config = dict(
    model='spectrogram VAE',
    dataset='telephone keypad tones over noise or synthetic speech',
    train_examples=39062,
    n_mels=64,
    hop_length=160,
    input='log_mel',
    win_length=512,
    bottleneck='kl',
    downsampling_factor=8,
    encoder_arch='vgg',
    encoder_norm='batchnorm',
    encoder_activation='relu',
    encoder_depths=[4, 7, 4],
    encoder_kernel_size=3,
    encoder_stem='deep',
    encoder_widths=[96, 192, 384],
    encoder_downsampling='avg',
    loss='l1',
    latent_channels=16,
    decoder_norm='batchnorm',
    decoder_activation='silu',
    decoder_widths=[48, 96, 192, 192],
    decoder_blocks_per_level=1,
    decoder_block='basic',
    decoder_attention=False,
    decoder_upsampling='nearest_conv',
    kl_weight=0.1,
    init='lecun_normal',
    residual_init='none',
    optimizer='muon',
    muon_scale='match_rms_adamw',
    lr=0.0025,
    momentum=0.9,
    nesterov=False,
    orthogonalizer='newton_schulz_5',
    adamw_lr_other_params=0.0028,
    grad_clip=5.0,
    steps=6000,
    batch_size=48,
    epochs=7.4,
    lr_schedule='wsd',
    decay_fraction=0.4,
    final_lr_fraction=0.05,
    warmup_steps=600,
    weight_decay=0.3,
    adamw_weight_decay_other_params=0,
)
Rows from block 14 of the encoder of a small spectrogram VAE, named by matrix and row number. Each number is 500 + 50 x the weight over its row's rms, rounded and kept within 0 to 999. All counts start at 0. Numbers have three digits each.
After each channel's rows are labels from the 100 clips, of 14976, where the channel reaches its highest value: "top examples" is what is common among them; "peak in band" is the frequency band that holds the peak. Only what is clearly more common there than usual is listed. The data: telephone keypad tones over noise or synthetic speech.
# conv: 3x3 conv (encoder.blocks.14.conv.weight, 384x384x3x3, each kernel summed), inputs 0-191

conv.180:519436427347447439503508502501548478430425491472528488445507493548486506544505476435506506521430432556506445410520492480535507453507473474476341511505447488440398459529442412472526473535478497509539526482522490500464439474491436544443511545421502466486602536515504492445414470512553531468595558626489516459515527475480432496472448417508541377501494507471506511513507491483435543417571487565522484436493502508533575487471424483517498454528442543492406477473596527449506451423511509549542511482525468525460528495537471453468446487448467500464504515504450470461383445510481439484
top examples: speech; mains hum
peak in band: 4000 to 8000 Hz

conv.353:530424430521466468496611446546448430475544527575478502455475495453504510435493465360534535397576379526537437464507585508481472489493400412513554518482525490542404479466483537475513488472457438487435473461510554493534465544524530515419561457519519497362499472607488466463502599488507605516561488434511463489547401552445503567492407461420484445422502476496424408514527421446507489444569434421501525544618429488512509522472551481549459537534576474502536486502466437534470507504553493405411481502369375562468492535546507534537528420488527524460477497507530533502468500554476509505
top examples: speech
peak in band: 4000 to 8000 Hz

conv.55:512629540563503527494453486542479494448520551465504579541530570507487507499487463537478546527470511541523432435535505534471543401445497492519550515506481494536468497554463502532461517432486503466550459500429451416489424457451518563515426504498494664499501562462463422475527489463527529522513506471464363473533504437557502495495591472510426510488507437526474506522479479500498479447405469459466473535516529463508496472443452535406522616501491480529514531484564450509457484488510520460545528532468486447491520554421509465547389470517535444512484544501477534287543433484477400545
top examples: speech; muffled (low-pass); mains hum
peak in band: 4000 to 8000 Hz

conv.297:431425498562474400517391522460531445507482532536540472511444567489562584500487492476530452475521431530492543520573518507567534489525494479487415519501507456533539534482532456489494552553522546472392474422535555486435584537602531531636496459388494481502583492533563457498456561471453479491581477525514516517555540556452475648583514468538420488426580518470515556512536475449516447543560502531458526522483508431472536478669483517561482468439490530451516505443474521543494497450543494520464448544488494470552508441537452415545469501473538477502475505450507445494480587595645376484
top examples: mains hum
peak in band: 4000 to 8000 Hz

conv.365:506496519538462568499484477531452547497496485501539530494466533476495500508481500403444458651601510506483510554481420469436484560481507435532492496461461429506424389512495517448523459500492361598466536538467481455574445530524539486433477427544507423469445478503519516539524468431501430574558506402452538516483458539470481411499576523495573481468417394384495539462521468474526498555510460481505541452514503495479449492454462478572426586550469508628442459500439545477507417443569485476556533521496504536457480470413495451466504562448553409500477432577446469562488471480458534511
top examples: speech
peak in band: 250 to 500 Hz

conv.333:507561441482397491468514576533466460465489539411537484474465498505539478416529517507586524519510510477494495506527515380455508530515540534493519461512502517459490515560477521591500474513503469433576512470522557557519529513515476556387460474505482525495451462356546487502540458674499506500542595535424586473534549521585460422475497535442456594463494550496485555464421466557526468450503428465507522507495397610641622492497456522474569461506449447439499552565529495441445449448489444422584444522386536504435472498454471526452452521486488510535473541559518558475498508494481392426
top examples: mains hum; clipping
peak in band: 250 to 500 Hz

conv.275:548497563507463556471527497467583582470538543452434497499479441526524586511524517559516499543479526571436485435488535485432542477541506502553483507572519522529597479437448461453552528499563521494474503465514524418578455540478434556629539508553488649466466487416550478471491460461529491410541498462501488451531456515539496511503513470413427468556427535545495480581617457520518495462508440550330462579566488544561482454522563411538474419484571575469389438483465493536521452417457447499574518545466504439526406509497487570498513479552519467419436443551434486486480522511482539458
top examples: thin (high-pass)
peak in band: 0 to 250 Hz

conv.278:536443419498514514466492509494492449482459355459455492472504495531454486473456535520480550532411504539520522486516403554456481477367494489345554491510437505405498465542481467483490492489484474481472560492450533485421495307501549481402506495454467429523495487414258600454489494519514459525511456478554517508472460581333561508512538530454432375510456512566498484461524742535501516484512439516495508513459511439506552505577489493474524555567593509510492485489460491533415534441453504510526566623418449656558503480580502429471486494444361448554415453490509482518430546523518451529
top examples: mains hum
peak in band: 1000 to 2000 Hz

conv.329:431577464506459517438539523423437521408577500540520445402502460489551598422477472434458508420497460521532499538534442533431544439491515518498438476468420524538527534519423553527449505538441526510509493426514460523431422472464486508590506431411418503419366413585595570515459434456529466532456474413521469477458491550499528503451541562469434580512576472535461516389468487476552462501504488493531557560453434502530522505540624496504551455506534582612462512435448444478473458461485471431480507500512509426444439567508587469536602490533607532506496503440473502514507519559491547458
top examples: speech; mains hum; muffled (low-pass)
peak in band: 4000 to 8000 Hz

conv.310:500554433557489441469399476449536407482459510390506559460436483442446563466449435543459444562544528485561429446518522464466463459454489477467492530514479494506533456463457483542495461482510482492444508499489476471673363460476543451495478465458466487505488508449470497462490502465513541540530410483546498407524538527474486547430466464437608468483494472497488540500493479487557504456617426502517582470370525481520526472412503418442534449501504504442571470435387504494451410434529515455416475488533400533470469561428464492468505455497503490477410550497452470463536435534471577466
top examples: clipping; white noise; pink noise
peak in band: 2000 to 4000 Hz

conv.183:520472468478488432487497577508479510455485498531530491415543525335518502457432533507391474561489410543484412505475479443515465528533468426422502473504467508517524635454503471498551503538431551480559445533463569513510466446539542413488476529522468566536412590391452462513558630522443493548554499454450548463485522494409501523498533461483523486510551509459456477483375433480391476487518502497531429545513404504394469448466431469379618590543522545492489441480477426440422621363484504431517475471409458519427505476521499462476497533515528630610533375490570488454475480581485578531
top examples: thin (high-pass)
peak in band: 0 to 250 Hz

conv.318:365487521486505470484404547506510443463508509524550490498470535496528474470466525517528474509463487505493505507536487504506556395420522462427515395389485524437530501523489499489530512505500504533555509501454509496478475430485493526433493481436491477527508513505422321481532484539498501504514498517518485488506481494477533471504531422516474485509518506521476518511545704530477454498499469468498526511499524522527507431425528496519522540526319496454475509469503471539499502501505510516519476412476534660491498488313458550398488503482507516506509492515507489335494475514418493482
top examples: clipping
peak in band: 1000 to 2000 Hz

conv.32:488426495457550476488452561524518493489512471495351510509500404493472507530531447492515474486497541520490530473431476595458463507499484481504446424429452513472513551491549394477471453474462497405528517512421524522500472510534518517545429527477493546492521567422553488451486518496543501412467577489524515434518435410507457634516504465488551444542479532458505519510523460528387512467502518454396432564360456455473595463546436491399521407395578499448539448482509495516336476407449532464394466418527449541477541519465460554494397525546423510538510469448503520509485478587520439491
top examples: thin (high-pass)
peak in band: 0 to 250 Hz

conv.63:509516548547477496491520503422487402462485521430525438416485554535433446499526469475542382525487473508501531501497501432551432427527490479463535453490507564509505487502517408493526470484579484496485382494473446547555555504496445471492470468364491486510495462522494519508585474506487487555501549415512478422498510570450499439431483594496429450470464504440489486478533479409489467519553525473477462495461428520571515516565506492607476456492585453445585515477452394498434568430433509468429426542423459449509438343558432468490448607503529500504515402413460458531522563471502424451
top examples: speech; mains hum
peak in band: 4000 to 8000 Hz

conv.308:459411574542447450531493537502524505531439491513559469400481551470558608535521508444552445536555437488564551473480498439564481540522498490514482549505474504530505506522443493466485526538508436489477480501502525487472495544586534446562486488503522424536542512535529499503497457503405491478549518507516547448530560481433513547582501513542528504490563477497510597501473393509557495581539487544493518490486567502419533472656502492574485631434527514484472469456421524488531511528538444550400493477553490449541493508498503533529480533525530488519536494498490480481479601467659526453
top examples: mains hum
peak in band: 4000 to 8000 Hz

conv.382:481512527506493432485419490514454582511545455497513544565527479497454500462554454448516454426499434523481500432453506499409399541500491521539503493469478411462525484477593459461483500515499497438505567557426528513583527493581506450556480464470492578416594362449542484561451435482409536484510467467464551510533511511485498624463534508459513543476533496553518444532588418515374499521572470541497496502488497493478455463542427498483444557545580488464518468432538527489483412482475532538553575532486466489433531389481449507523495469521543536455457504475507492543514546477535361462
top examples: thin (high-pass)
peak in band: 0 to 250 Hz

conv.221:479454542459566509509660519458571537549523473506503455499456491475524563471444508525470495492541457497517506415537525497520443612476447508462491511493501541473572469503537474512531478419521449531428501488488467473633470492579440497575449541495499456535422397462566522414451472496486397495430449486538493475444442527610601417387573456407530509541504491565495541467535431505475543514548499407587504430526511499443447530562409536426511422493465535489446477478526524507592503403494422433432447423519510418499384546540534493526489456451457547485464489429486480430547563418592467412
top examples: mains hum
peak in band: 2000 to 4000 Hz

conv.179:548435402517499469469392528470479476510499472418543500548488435470493547527571529487388511428504472482539475458578511486469550570544506509518525544480476509524609491447504461461496384514467506525462536559524532475524455505443547498653504514428519478442499512467499512415438426453503469495474412565598522534537448459517506479493468443550464489592545513448457510528561467489495460474499522523506509494398534417336504462507485420587452466407516596487530498491498546446495419512458484438492495465495502383497533533505392471517426457491427511508473603399539474567528467506587493562
top examples: thin (high-pass); mains hum; clipping
peak in band: 0 to 250 Hz

conv.277:417515452514506451500535495459536518556484425515522503508527446456526523495479546484542528514520540423495541452494544430536493510512485532486540383376498481386494484524543486500593496490493462411497496463514509551531532502441509494490550410514490517535473484524493249513482556521510520536530514466530453494519523517552427487470509411465540512455497537477523467525478655480481411450515513560459486452498460532508488479471475514498511377487369448462504478546460523451533460485471406501454486365527438758522490484377476501408553456493497566475516508504537512432507492498458477515
top examples: clipping
peak in band: 1000 to 2000 Hz; 500 to 1000 Hz

conv.371:524389435492464550486451511454477501522488580484523417466475558542488480471509521437480481451520584566462518506516464445530513551545500498540443528507548504564507496475523514474546481541503508523544551478503495526490475493592466426580512485515564422445505456546496430517464538500583449494429476518474585557441540529526489434455466526488503526539466545484506506456469432508506593562537480523585487470520500534466489574604539476452518660452542531472442483486534450497503546524485444448493496496466492410473482478534514510517509504448533552496561535485491549493447546527602491475
top examples: mains hum
peak in band: 4000 to 8000 Hz

conv.34:483471450506513484504519526512435502478436394459431493447501547472479512533492574560503536511476491430503470465459529536554502554350501509336529474496476590289422531502511460585525498561400541529472475498456516474471543375471510503583432508495469442497455530485332389497513509477479488481520454456445522481490552459427520507480463496550508515433537527471490498498509743568529419492464424486506486511505509493510489500499495556476449485495442455498486506478514533449466494557478559488467494456491517741470499530461455573456572547555426499476456576502494497552540519503508525539
top examples: thin (high-pass)
peak in band: 500 to 1000 Hz

conv.54:456489454517460463570415486492555502504512483504465427453443557447528478475436501442450500539558528488479516459427603536539479569426521462457575493483490469542453509477450401534393428515411499481426421513516523458416396470534477549563456482495578431576500458608534422525537504562507459440512545550645521572458457412555526484496500461420599497590409445486527481561470453446493497545469442542519478495576475507492399462551465416538479585448440566527533536474535527347504462521500386507410550465523450429442495525453535457469451551595580544470499495482498470514491535491514484502
top examples: thin (high-pass)
peak in band: 250 to 500 Hz

conv.169:519417455391544443354565464547537468416502480495490450478460455523501515508473477436458507502362493474391486553512621477539526419533401417444582429528445530457419514532448504541467440489437535514422539556511490476391478454428520519467439566459564551610548541473556468444494394408502450464557456502434461505508493501564460474440480473489409583516486524498481443504521481460449509435478446514514422431463590507473427588479465534439498540448469576479534504494499474468448373439491415489546540457493582476398525505540450468438482499634417504499499490440497494560524521520464386536
top examples: clipping; white noise
peak in band: 4000 to 8000 Hz